config.toml
encoder_mlp_ratio = 3
encoder_parallel_block = false
weight_decay = 0.03
Rows from block 2 of the encoder of a small masked image model, named by matrix and row number. Rows with one number belong to one neuron. Each number is 128 + 32 x the weight over its row's rms, rounded and kept within 0 to 255. All counts start at 0.
Before each neuron's rows are labels from the 100 images, of 14976, where the neuron reaches its highest value: "top examples" is what is common among them; "colour at peak" is the nearest of a few named colours to the mean colour under the peak. Only what is clearly more common there than usual is listed. The data: dead-leaves pictures: piles of overlapping shapes.
# fc1: MLP up (encoder.blocks.2.mlp.fc1.weight, 480x160), inputs 0-159
# fc2: MLP down (encoder.blocks.2.mlp.fc2.weight, 160x480, transposed), outputs 0-159

top examples: shaded; grey
colour at peak: grey
fc1.202 [142 124 168 108 128 118 115 145 165 122 103  79  96 178 120  95  80 153 184 148 141  80 159 134 188 188  81 130  82 138 151 161  97  96 122 107 125  82 155 140 141 118 123 116 103 127 109 148 158 145  23 101 123 162 114 182 124  94 138 127 146 170 152 143 126 143 129 128 138  89 106  76 141 133 148 115 115 115 106 113 143 125 140  86 167 142  40 119 104 139 146 178 101 124 170 119 105 131 123 140 131 118  69 156  99 141 182 215 139 103  70  97 157  83 139 184 162 103  84 147 116 121 152 100 116 148 105 140 140 122 132 133  57  71  90 124 138 123 155 133  59 111 119  96 120 100 133  58 133 113 120  62 135 142 110  32 137  70 141 137]
fc2.202 [121 126 154 138 122 157 144 126  52  58 155 170 154 144 155 196 168 186  99 124 179  75 121 167  77  81 176 124 145 149 119 114 122 117 149 130 106 171 144 130 153 159 156 112 171 106 158 108 140 124 119 180 167  31 134  19  95 156 135 113 120 143 154 136 152 145  91 171 117 122 138  87 134 118 190 170  99  94 100 120 135 139 151 127 126 148 164 169 143 124 110 158  85 102 131 146 125 103 126 121 139 100 210 139 139 146 101  63 141 152 178 191  83 120 133 173 109 108  89 102 175 161 140 144 123 152 154 136 150 187 161 117 138 140 131 113 174 174 123 100 156 102 161 171 142 154 132 147 102 116  79 159 144 149 159 169 125 150 173 102]

top examples: grey
colour at peak: grey
fc1.214 [124 121 166 163  74 131 123 127 173  96 110 148 152 130 127  71 150 185  83 118  92 116  34 138 102 155  51 115 132 150  94 128  68 186  71  99 125 194 105 185 122 116 143 155 106 136  66  66 151  94 117 120  98 177 102 120 135 133  72 140 138  91 123 149 130 179 168 135 102 155 145 135 117 100  84 161 138 138 115 106 123 138 122 110 144 125 132 157 147 196 127 100 154 170 153 132  65 156 172 173  74  77 114 139  63 189 168 122 136 119 153 216 106 164 172 142  71 106  71 136 132 115 127 177 153 119 106 112 103 116 130 124 112 119  49 131 150 133 137 104 122 110 142 122 140 135 136 175  99 104 121  78 139 137 145 138 141 127 125 138]
fc2.214 [118 146 112  90  67 119 112 116 131  91 102 167 111  96 134  87 119 118 105 149 131 109  69 134 150  96  97 142  93 187 156 142  99 165 127 137 154 177 105 163 100 107 108 152  98 112  76 100  94 140 108 129 177 152  65 224 116 185 186 151  77 129 128 165 114 152 130 104 166 146  99  79 125 169 148 163  77 111 124 135 108 108  78  97 146  87 131 120 107 166 164 123 152 159  57  97  68 100 149 160 116 136  78 114  98 140 111 124 114  95 166  85  69 120  67 105 102 201 101 115 105 111 111  86 133  98 135 139 116 123 125 122  85 155 136 111 102 107  63 115 106 127  95 116  92  99 112 139 162  75 157  76 117 104 200 145 182 115 134  87]

top examples: vivid
colour at peak: grey; purple
fc1.421 [152 108 177 147 143 108 160 140  92  90 120  77 136 117 105 192 125 135 111 124 177 130 148 128 135 150  83 117 128 186  67 185  27 123 169 174 148  51  69 112  95 145 125 148  85  91  86  97  73 142 102 126 129 104  93 145 134 119 111 134 104  93 102 114 109 162 102 136 132 146 106 140 107  86 127 134 166 117 127  64 157 151  93 127 147 154  95 104 101 169 139 152 110  80 116 136 157 190 158 200 156 169 165 123  95 128  75 113 138 129  76 147  77 134  62 157 121 108 163 112 122 113 147  93 126 104 178 124 155  97 119  59 116 137 111 155 129 153 135 116 110 142  87 106 144 125  67  65  99  88 104 128 134 146  93  62 104 149  72 128]
fc2.421 [ 99  81 130 152 119 125 124 151 159 137 174 119 174 152 130 114 126 150 119 102 135 127  85 107 112 171  84  79 165 137 134 134 132 134 137 120  88 155 112  81 115 122 136  92  91 162 107 109 158 167  85  95  86 154 154 126 108 106 107  81 105 108  88 127 172 201  83 135 117 140 121  99 203 102 103  30 139  99 118 160 157 112 152 147  77 142  82 147 134 159 202  81  97 177 127 168 134 141  53 132 139  65 179 154 100  92 120  99 133 174 127 118 160 194 138 129 148 140 124 160 125 130 125 144 134 155 145  65 167 143 131 113 153  99 146 112 131  93  95 141 161 139 159 160 162 107 117 122 185  93 138 119  95 157 110 106 133 168   3  98]

top examples: vivid; grey
colour at peak: grey
fc1.74 [104 139  79  62 130 147 155  95  50 120 102 145 135 123 148  80 144  73  62 114 125 106 144 137 109  80 198 146 124 131 134 106 237  90  82 113 138  61  98 112 122 100 118 117 142 158 159 117 155 188  90 102 124 100 102 119 123  46 130 102 102 136 107  91 104 126  94 116 118  91 147  56 111 109 127 131 121 103 140 158 115 135 129 127 181 119 116 171 142 128 133 134  67  59 162 132 120 142 123 172 196 195 117 164 156 103 112 147 139 167  72  89 175 141  56 164  82 137  70 114 128 135 106 140 145  98 140 148 178 128 106  83 139 160 119 137 139 114 129 121 104 144 122 155 117  53 118 152  92 153  97 138 127 148  97 132 133 139 132  94]
fc2.74 [103 124 141 104 111 120 138 122  98 145 143  68 150  85  95 159 158 147 100 154 130 135 149 188 151  83 108 107 140 121 156 144 113 135  58 175  68  52 147 109 124 129 125  97 111  90 117 120 107 151 135 171 136  78 153 109 109 142 121 115  84 130  95 128  72 169 118 135 123  43 114 136 139 143 136 148 115  90 164  73 117 129 134 100 114 100  55 143 170 152  85 137 174 117  94 142 177 148 137 182  83 110 184 153 159 130 137 127 192 138 178 223 202 115 121 146 126  49  74  84 120 136 128 105 104 110 184 122 165 156 158  66  75 104 177 106 149 193 155  85 121 123 131 137 126 137 121 126 117 101 163 140 148 131 104 110  99 105 139 132]

top examples: grey
colour at peak: grey
fc1.348 [117 124 148 121 140 110  59 142 110 169  75  92 170 101 104 106 149 162 125 132 180 142  95  88 108 187 124 168  76 141 142  75 150 137  98 144 151 141  88  94 112 114 169 144  81 121 161 120 101 109  86 101 123  61 163 109 131  84 111 104  86 156  62 123 110 155  84 130 164 129 103  97 122 156  78 128  95 164  76  91 131 133 132  99 155 112  93 138 109 160 175 126 155 139 146 112 125  56 145  86 184 100  96 150 130 180  78 138 146  93 119 168 112  75 174 159 153 167 148 135  81 118 139  80 158 126 104 159  94  93 133  97  81 102  70  71 138 115  83 174  75 127 111 107  99 104 108  99 108 108  88 120 131 100 101  91  48  81 143  99]
fc2.348 [ 80  84 152 165 126 113 111 126 118 102 218 127 177 181 109 142 134 205 121 126 197 112 123 120 141 117 144 134 205 128 145 151  89 169 114 131 115 146  95 140 115 125 162  70 173 137 144  78 125 103  97 155 117 144 125 142 116 111 118 147 154 119 175  92 157  89  61 166 146 136 142 133  95  86 152 130 108  97 102 127 179 122 149 117  77 120 133 188 152 169 150 151 161 137 114 211 118 121 146 132 139  58 150 145 115 127 153 132 112 185 140 135 128 109 135 176 123 153  60 112 116 179  91 163 166 160 112 122 126 157 197 106 105 110 119 117 126 141 177 126 190 103 201 190 119 161 103 170 146 104 105  93 109 197 121 119  98 112 147  76]

top examples: grey
colour at peak: grey
fc1.155 [128 134  94 145  91 138 152 130 106  89  97 213 148  40 128 137 188  95  97  83  93 175 127 154  58  53 158  66 188 124 130 131  54 170 108 169 125 175  71 108 117 108 125 185 124  85 146 103 128  78 169 134 138 120 103 148 114 154 139  74  72 101  83 107 117 129 147 134 148 149 117 175 134  91 104  93 166 111 109 137 124 133  95 123  79  92 174 142 101 132 129  59 109 127  82 117 159 100 128 133 130 155 190  96 112 111  47  90  99 133 132 134 104 164  97 101 137 118 140 125 108 132 115 131 124  78 150 160 165 136 119 106  89 137 157 146 123 123 118  57 155 151 123 129 128  82 137 171 127 114  89 105 100 108 156 176 130 149 120  88]
fc2.155 [147 154 153 109 106  84 138  81 153 187 119  75 111 158 153 159 110 147 119 198 171  91 141 103 142 153 143 171 123 156 172 123  98  89 142 147 139 111 130 120 119 126 146 155 145  77 128  93  97 116 146 117  89 127 138 112 144 140 174 160  70 140 141 135 138 135 110 149  90  86 133 203 103 209 146 103 146 116 128 143 147 161 120 107 157 134  56 139 119  96  32 213 122 110 176 108  57 119 152 140 147 140 131 141 164 175 151 160 100 107 106 112 109  95  93 127 111 148 130 120 115 153 124 115 146 132 114 127  49 115 151  96 166  43  64 182 112 121 133 205 133 135 122 132 150  90 139 174 131 115 136 131 133 121  79  59  65 132 151 141]

top examples: grey
colour at peak: grey
fc1.171 [118 119 124 122 162 143 159 109 122 140 160 149  77 129 140  99 127 126  89 136 101 148 154 117 110 186 181 172 125  83 127  85 110 111 217 155 148 115 129  84  98 151 156 119 142 120 124 181 137 105  54 103 144 104 155 189  35 168 139  85 104 133 156 113  79  82 150 128 111  81 129  89 110 134 129 117  73 129 138  78 160 125 161 144  75  73 124  67 110  82 133 114 151  88 119 115 151  42  84 126 142 155  87 116 191 109  94  70  89 157 116 124  53  98  76 137 152 121  45 131 153  92 116  76 106 127 141 119 119  57 133 109  90 161 123 169 101 115 170 135 143 145 104 117  93 139 122 108  90 145 109 139 111 126 125 141 113 134 121 117]
fc2.171 [ 85 119 136 132  78 125 130 169  91 123 162 140 144 120 107  73 103 172 120 147 172 100 108 143 135 137 126 166 169 142 102 162 100 152 128 116 160 164 135 208 138 141 145 100 115 150 122 106 143  93 124 113 116 206  74 184 136 183 110 147 110 128 133 145 152 114  77 146  84 183 130 104  54  84 131 181 111 106 151 132 149 122 140 113 100 140 146 167 129 189 160 113 169 177  89 165  54 152 138 106  92 100  70 123  42 136 128 113 111 159 143 109 145 161 125 166 126 179  52 127 128 164 107 147 147 145 127  98 107 157  94 163 145 160  48 114 145 134 125 131 150 142 166 162  79 105 115 167 136  62 143  55 128 161 132 176 147 100 155 121]

top examples: vivid
colour at peak: purple
fc1.447 [ 96 153  83 150 150 123 131 160 170 108 137 102 127  75 115  91 103 120  96 140 136 165 129 142 169  24 200 188 154  80 141 174  41 131 105  91 125 156 142 174 127 134 117 157 122 163 131 124 126  87 145 110  85  94 110 104 135  94 130  78 170 120  61 123 123 130 109 133 112 108 116 112 115 100 127 102 142 110 137 140 112 125 138  95 181  81 133 158 144 170 144  93 169 128 119 131 184  58 110  68 173 104  83 161 147  82 117 115  93  88  77 186  79 104 207 127 113 113 139 158 143 114 128 141 161 135  99 106 134 139  74  88 125 100 103 170 132 123 153  72 111 144 121  91  88  96 130 183 125 155  99  56 118 108 136 138 111 166 117  86]
fc2.447 [105 105 129 113 107 115 111  78 111 149 136 189 131 112 158 162 136 141 153 118 127 104 163  96 121 167  94  63 135 209  85 141 113 144  67  87 124  69 115  59 107 118 131 105 121 121  87 101 146 168 105  86 115 149 193 122  96 154 166 117 163 126 112 111 214 190 109 131 103 127 124 148 178 114 195 135  43 100 129 164 122 120 123 117 107 123 111 132 114  98 123 170  95 167  97 141 104 235 135 174 141  98 168 152  58 124 146 115 137 134 106 182 140 153 160 136 155 145  99  67 120 125 108 113 114 124 169  95 110 147  74 126 104 149  76 104 121 108 160 129 131  86 137 139  92  74 115 125 159  78 131 208 122 130 116 100 129 122 134 118]

top examples: shaded; grey
colour at peak: grey
fc1.141 [145 151  85 128 155 134 136 143  22 163 160 135  87 165 128 215  61 146  98 107 109 229 153 119 144 129  55 149  92 115 115  51 154 175 144 127 143 116 168 109 119 123 155  93 163 129 155 147  72 123 121 105  92  88 159 107 146  71 126  98  99 118 115 100 131  95 108 120 124 112 106 125 102 125  92 152  74 126 130 157 121 135  88 120 165 143 119 103  93 131 125 162  99 104 121 123 167 125  35  99 213 151 154 173 102 100 150 149 114 159 141 115  78 108 133  81 135 150 227 145 111 138 120 167 102 117 167 139 119 146 167 141 188 112 140 147  85 120 123 140 144 113 124 130  97 167 112 103 122 133 150 147 129 125  91 103 130 131 125  70]
fc2.141 [108 134 136  89  78 133 118 127 123  96  99 105 131  92 119  63 188 134 126  89 155 181 107 128 116  85 164 127 107 165 124 141  70 126  67  95 145 150 119 135  94  79 102 146  90  96 137  95 130 170 119 145 137 128 111 193 124 194 193 161 180  52 128  87 103 165 106 125 152 151  94 160 140 110 111 118  30 108  88 161 116 137  92  83 128  95 151 120 145 159 100  85 182 147  65  97 115  90 200 126 120 127  92 119  98 154 108 114 155 112 141 114  91  59 117 131 166 162  86  64  96 145  93  96 136 123 107 124 147 117 142 121  53 135 131 127 137 129 123 169 115  75 120 118 110 139  97 151 164  91 111  95 110 105 170 168 191 121 119 125]

top examples: grey
colour at peak: grey
fc1.334 [142 127 146 150  76 110 113 145  98 116 101 121 185 202 126 171 166 165  92 180  81  97 228 127 140  73 154 142 114  77 108 185 146 117 182 155 114 108 155 122 109 114 111 131  93 110 188 109 137 107 134 137 107 151 112  71 135 141  89 155 156 122 139 167 110 155 134 135 101  84 114 106 115  93 197  98 167 111 116 115 139 121 165  91 131 113 165 171  70  92 120 116  57 123 141 131 107 132 163 168  63 182 111 208 115 129  85  85 138  91 107  97 205 163  89 113 109 104  81 139 128 139 102 114 154  97 102 139 180  97 156 141 107 111 120  88 125 131 144 141  76 129 111 120 185  58 127 132 117 148  83 123 124 120 163 109 166 123 132 138]
fc2.334 [169 207 139  69  94 115 155 142 113 156  72 104  79  68 105 172 153 103  96  91 119 179 155 131 100  76 153 141  87 127 132 149 120 121 120 112 161 124 172 107 125 122 100 171 107 144 210 166 136 122 169 149 142 143  65 133 141 160 185 139 151 106 144  98 150 148 153 125 174 135 103 139 136 169  93  99 104 134 100 138 102 176 103  75 184 112 157 112  95 111 144 133 131 133 113  84 142 124 173 125  67 161 140  92 112 170 107 100 151  70 145 117 196 116 128 115 108 147 140 150 117 126 133  64 136  61  79 113 142 123  82 130  82  81 142 175 114 109 154 107  64 148  74 104 124 162 151 145 139 172 162 110 179  88 177  82  81 142 162 142]

top examples: grey
colour at peak: grey; pink
fc1.55 [137 170  90 176 124 156 141 121  66  94 119 137  85 113 119 152 134 176 107 153 109 148  54 169  63 127 159 177 181 210 118 105  55  59  59  84 116 117 187 126 135 140 115 120 130  91 138 155  83  68 127  67  74  92 101  55 129 120 120 130 113 112 128 139  34 108 138 125 105 149  92 126 147 123 105 143 134 112  92 148  97 127  78 155 162 101 157 153  78 115 136 126  86 135 116 137 134 113  89 156 104 114 147 148 159  73 115  72 162 109 111 115 120 123 171 133  48 161 128 166 109 150 114 149 164 131 106  88 112  94 149 127 129 159 106 144 110 114 166 117 127  87 123 121 123 139 137 139 127  59  64 172 144 135 115 108 102 138 134 111]
fc2.55 [126 154 135 131 139  68 169 126 152 127 132 117  89 124 118 141  48 128 125 173 147 110 142 133 188 141  73  85 148 117 143 151 144 131  81 140 152  73 164 141 190 160 134 115  84 128  56 148 175  86 149 110 153 217 124 135 117 115 126 113  97 163 161 128 157 138 117 150 178 116 129 111 127 159 166 132 119 128 122  96 121 144 163 132 131 191  96 139  87 120 144 166  56 172 167 136 186 159 104 160 118 110 101  91  75 162  83 167 109 131  80 124 122 142 136 142 126 163 110 137 173 135 181 123 125  94  66 100 139 142  55  73  61 111  92 122 171 172  99 137 123 152 117 143 141 138 137 135 144 179 165  60 193 130 117  91 138 103  64 142]

top examples: grey
colour at peak: grey; pink
fc1.476 [161 111 133  90  86 116 144  82 150 152  62  45 151 143 123 161 144 139 192 126 169  78 175 115 121  77 118 115  73 137 122 163 126  76 157 119 118 103 147 117 120 100  88 170  69 148 144 131  87 128 192 159  95  90 126  85 138 110 135 134 100 135 149 138 128 157 100 133 126  57  76 155 133 123 147 165 174 143 117 173 125 118 151 100 110 137 128 162 127 165 130 134 105 130 138 122 193 103 169 188  90 129 146 101 173 126 130 104  82 127  95  50 168 138 122 103 130 133  97 155 105 160 144 171 118  93 117 114 174  95  78 125 102  51 139 122 113 136 128 111  82  69 126 133  89  57 111 125 128 129  91 141 121  92 101  23 155 111 126  92]
fc2.476 [132 150 144 121 104 135 134 139  92 116 135 128 108 123  87 159 139 141 171 124 151 159 124 120 113 102 163 134 128 134 171 203 114 179  96 164 178 188 140 148 144 131 134 138 140 108 112 158 140 114 157 130 167 209 102 202  80 190 173 111  86 112 134 193 158 124 141 150 140 147 111 137 143 136  80 136 141 136 121 194 131 166 129 125 140 163 136 131  90 106 154 127 135  90  93 118  75  69 112  37  92 127  99 152 125 162 129 113  36 124 144  79  61 118 158 163 178 137 127 138 126 157 121 126 170 126 152 107  69 137  82 137  73  76 103 122 159 124  93 119 138 122 139 141  59  17 131 156 159 132 156 108 148 141 156 132 130 119 106 175]

top examples: grey
colour at peak: grey
fc1.416 [ 85 149 123  94 136 146 148 110 120 124 162  97  96 164 121 113 112 125 143  84 183 109 131 130 112  79 164 164  85 126 178 180 109 166 169  66  88  89 111  90 107  92 169 124 137  85 133 141 130  92  90 106 145 120 154 174  90 132 144 114 147 106 128 117  79  56 114 145 132 114 150 100 145 127 114 125  86 130 115  75 164  93 136 133 107  64  89  85 140 118 165 175 138 140  76  95  85  97 120 147  99 209 115 111 171 142  98 103  38 218 127 129 152 143 114 180 150  97  90 126 127 161 118  75 128  96 130 157  77 122 111 115 141 177 159 106 106  83 129 162 118 107 126 156  86  67 109 131 114 143 141  92  22 141  97 136 123 111 123 115]
fc2.416 [128 113 144 125 100 129 115 120 134  95 131 121 129 101 142  42 143 113  78 178 123  47  93 137 161 140 107 132 110 107  53 101 106 182 172  49 131 193  99 166  99 104 128 122  47 123 150 105  93 130 121 116  82 104 127 159 165  74  99  94 124  94 135 109 160 161 161 130  72 123 109 128 152 142 151 151 104 140 138  78 133 147 115 112 135 120 157 116 181 142 222  70 163 146  79 117 124 146 154 127 113 129 118  49  32 123 142 124 181 132 141 105 116 128 149 109 137 199 128 140  85 146 136  98 148 131 105 112 138  88 140 187 157  88 110 139 111 118 127 132 132  54 112 113 143 140 110 131 134  68  93 131 122 105 143 139 159  74 161 116]

top examples: grey
colour at peak: grey
fc1.401 [128 116 125 169  75 114  98 120 134 126 154 162 133 127 102 150 100 126 104 146 121 145 122 131 135 163 155  92 144 109 141 130 127 173 134 170 147 140  85 125 102 106 137 112 111 122 130 111 127 109 103 105 148 109 123 110 108 150 145 102 146  94 123 129 130 121  93 130 113 122 135 135 133 123  97 125 109 129  93 106 255 143  52  14  52 135 172 182 116 166 143 144 131 159 145 137 124 123 137 155 147 125 115 142 121 126  95  94 138 102 126 144 167 114 131 130 127 150 141 131 139 210 164  78  56  25  65  84  94  78 124 137 116 115 102  86 103 120 127 146 109 103 114 136 141 114 131  97 122 109 137 114 115 117 138 119 146 134 125 108]
fc2.401 [161 118 145 180 162 106 146 181 195  61 145 108 140 208 138 122 144 165 109 147 153 174 150 140 103 141 110 139 137 139  71 135 149  67 173 169  88 101 146 123 132 145 158 145 134 153  79 137 136 205 163 129  87 135 119 157 129 139  60  94  89 191 132 122 137 185 147 129 194 152 163 120 115 112 123 144 139 155 177  78 201 159 139 150 142 104 103 117 142  64  64 121 137 125 127 153 139  93 143 170 130 158 149 173 206 154  96 139 195 145 118 191 101  94 147 132 155 172 155 116 170 118 154 165 134 186 171 175 159 120 178 119  94 155 103 149 131 121  88 109 151 131 159 154 151 115 164 137 103 138 138  99 117 145 114 137 108 137  96 148]

top examples: grey
colour at peak: grey
fc1.371 [174 121 128 144  61 136 142 118  93 157 143  59 144 145 105 148  91 130 169 153 161 156 143 139 107  69 131  91  43 127 127 174 111 132 177 147 145 151 129  49  97 119 118  96  79 136 141 129 181  90  93 126 108 100 120 107 141 107 123 157 118  97 142  94  70 106 119 138  90  94 129 110 140 103 176 112 153 153 113 155 129 130 154  44 110 132 154 165 151 134 131 119  98  88 102  94 145  92 110  91  91 158  82 139 114 197  83  88  57 168 104 151 155 170  37 149 124 118 118 136  82 153 117 103 149 121  78 111 163  75 137 139 115  75  88  92 107 122 135 120  86  57 114 112 134  86  67 104 107 175 127 116  80 134 138  89 148 118 121 137]
fc2.371 [140 168 183 111  50 105 141 114 134 158 127 100 105  91  72  94  88 137 132  61 156 156 195 102 153 103 153 137 121 100  97 103 110  73 128  80 172 142 146 144 128 127 155 161 184  92 188 108 172 151 150 126  81 127 133 147 190 130  82 168 155 109 100 163 132 109 166 128 113 107 109 135 109 131  73  82  86 142  55 101 150 161 119 119 152 121 159 143 180  71 142 113 144 140 181 105 161 129 185 124 111 161 144 137 122 169 109 118 103 137 137  73 211 137 232 135 132 150 135 153  90 156 118 116 147 133 129 103 130 133  91 209 115 155  96 151 131 133 150 175 139  85 124 124 137 120 139 181 157 158 120  96 148 114 109  95 115 157  88 165]

top examples: shaded; grey
colour at peak: grey
fc1.119 [ 82 102 100  38  66 103 105  94  62 126  92 134 107 103 142 106 111 109  91  94  89 129  67 133 125 139 117 148  88 127 133 189 181 137 134 145 167 122 134 164 126 151 158 149 131 118 129 129 101 109  80 116 120 118  88 150  91 119 112  65  83 101  91 104  79 103 108 121 126  99  77  95  45 133  81 104 134  83 112 118  97 129 107 124 112 102  82 106 103 132 156 132 161 134  93 121  73  78  99 111 163 159 109  71 166 107 124 141 147 110  85 174 150 122  77  90 155 150  61  85 138  98 159 161 147 123 158 171 142 124 102 107  36 115 104  91  88 111  87 142 105 102 115 124  88 113 122 113  92  73  88  80 122 100 124  96 108 113 137  69]
fc2.119 [141 116 169 165 131 141 155 121 128  83 173 105 176 155 131 117 145 188 134 144 186 128 116 165 119 168 139 116 187 120 180  92 142 131 130 133  82 139 139 100 151 151 188 123 178  94 162 117 142  50 139 179 168 139 123 135 117 104 223 175 136  67 175  59 155  76 126 176 167 121 169 135 124 132 148  99 135 120  99 159 152 140 159 151 129 134  98 161 123  60 185 153 167 124 106 191 152 124 148 129 145  90 167 105 128 140 146 132 107 181 104  92  87  87 122 166 105 118 123 146 171 176 140 160 154 181 109 137 102 167 138 134 134 110 127 142 162 131 149 139 174 138 183 192 164 129 140 161 142 128 129  98 130 186  65  72 117  90 122  98]

top examples: shaded; vivid; grey
colour at peak: grey
fc1.403 [129  87 153 190 149 102 132 136  79 129 156 134 131 117 110 111 124 108 141 118 155 166 135 121 114 132 173  69 165 171 130 137 104 137 117 136 144 154 145 132  91 159 146 146  77  99  96 103 167 104 154 145 126 126  73  64 102 140  93  95  55  90 103  96  80 123 138 135 126  89  80 181 136 124 112 148 169 121 167 143 127 145 102 136 114 150 126  98  52 133 134 141 133 145 116 139 138 143 146 177  62 143 226 175 136 108   4  74 104 145 142 129  91  93  46  86  37 160 159  80 111 107 116 149 136  87 135 141 146  78 150  86 113 162 121 124  89 122  98  99  99  82 101 132 157 145 138 128 103 135 132 135 162 100  91 142 109 106 129 140]
fc2.403 [141 152 140  77  86 196 133 100 118 153  82 159 108 107 160  98 183 104 144 101 110 110 115  98  91 121 173 113  95  96  93 168 144 119 142 130  66 148 152  79 138 129 140 163 103 157 116 131  61 172 153 116 141 118 181  47 167 126 128  83  63 103 101 135 133 191 132 123 179 108  97 125 104 120 186  64  69 142 112 196 122 131 114 111 152 130 170 116 147 155 159  81  68 156 114  94  81 109 147 105 163 161 151 131 129 138 162  25 109  93 108 148 135 167 160 107 168 107 138  80 119 111 145 105 127 149 147 149 119 119 120 110 142  89 192 157 138 102 171 114  98 136  90 103 176 169 125 125 151 133 128 119 131  96 166 149 145 202 114 128]

top examples: shaded; vivid
colour at peak: grey
fc1.327 [127 129 174  80 155  67 106 145 115  94 141  79  82 158 125 175 114 125  59 144 180 143  99  89 134 164  90 184  55 108 164 152 123 126 129 112 151 144  93 152  91 128 160 100 105  81 123 115 121 128  65 115  61 120  81 143 112 104  84  78  87 145  77 129 103 141 118 125 139 114  97  93 135 116  94  94  91 141  97 111 110 135 140  71  93 144  68 103  92 135 156 179 139  91 126 126 132 116 130 167 128 138 132 154 115 136  89 177 158 117  96 138 114  85  70 101  44 161 123 141 125 103 143 129 121 144 132 167 100  86 161 121  53 126  99  90  97 125 104 138  79  96 111  87 106  72 112  88 101  85  68 100 160 111  96 134  59  87 138 103]
fc2.327 [107 101 177 180 122 117 132 142 126  97 210 162 181 165 124 130 130 203 130 137 192 114 134 130 142 128 160 129 201 138 137 113 107 125 109 117 119 154 122 129 127 144 184  95 159 129 109 100 112  88 116 156 127  94 125  85 114 128 139 165 144 109 185  96 151  75 102 178 129 157 172 139  77 108 145 114 123 127 129 166 176 138 164 135 100 127 152 200 145 122 160 151 177 129 130 207 115 120 147 113 141  84 133 142 133 130 138 128 128 209 135 144 107 111 109 184 115 142  79 150 143 200 124 180 159 182  89 114 128 175 186 114 115 108 138 126 158 140 150 119 206  95 213 207 114 118 134 170 150 128 114 125 132 198 103 103  88 111 140 111]

top examples: vivid
colour at peak: green
fc1.113 [111 122 100 100 146 129 137  84  86  27  44 189 143 129 154 160 153 169  74 129 142  78  93 151 156 157 114 127 138 133  84  90 108 154 115 137 137 139 119  98 114 155 106 118 176 136  87  94 158 167  84 100 128 143 121  77  93 115 128 115 111 151  98 110 140 140 107 111 129  74 107  85 118 118 104 107  44 124 127 140 110 120 115 114 154 143 149  48 122  92 145 133 109 139 167 141  52 132 111 102 198 129 168 114 178  26 198 158 191 157  89 115 148 142 130  86  61 130 129 120 107 116 122 103 141 108 141 132 146  89 128  84 121 146  66 125  95 144 170 131 107 152  87 107 130 112 132 117 111 139  74  71 136 112  94 151 142 146 113 102]
fc2.113 [104 141 151 109 163  84 129  60 131 158 129 126 110  88  41 122 129 168 108 155 153  58  96 143  89 139 114 112 127 127 168 137  87 144  76 122  89  98  90 122 116 113 135 123  42 127 104  89  57 148 115 153 111 138 145 130 121 100 168 176  84 113 141 149 146 131 106 143 106  98 102 109 201 123 113 130  79 100  93 105 127 159 115  86 136 142 140 147 140 136 170 144 116 103 112 136 122 118 167 193  59 119 167  82 162 148 166  97 138 114 127 190 164 143  96 160 126 142  74 111 110 158  99 112 132 130 157  89 226 155 118  46  97 159 133 145 136  92 148  59 128 132 139 160 198 183 116 166 151 155 111 175 111 123  89 119 121 124 134 144]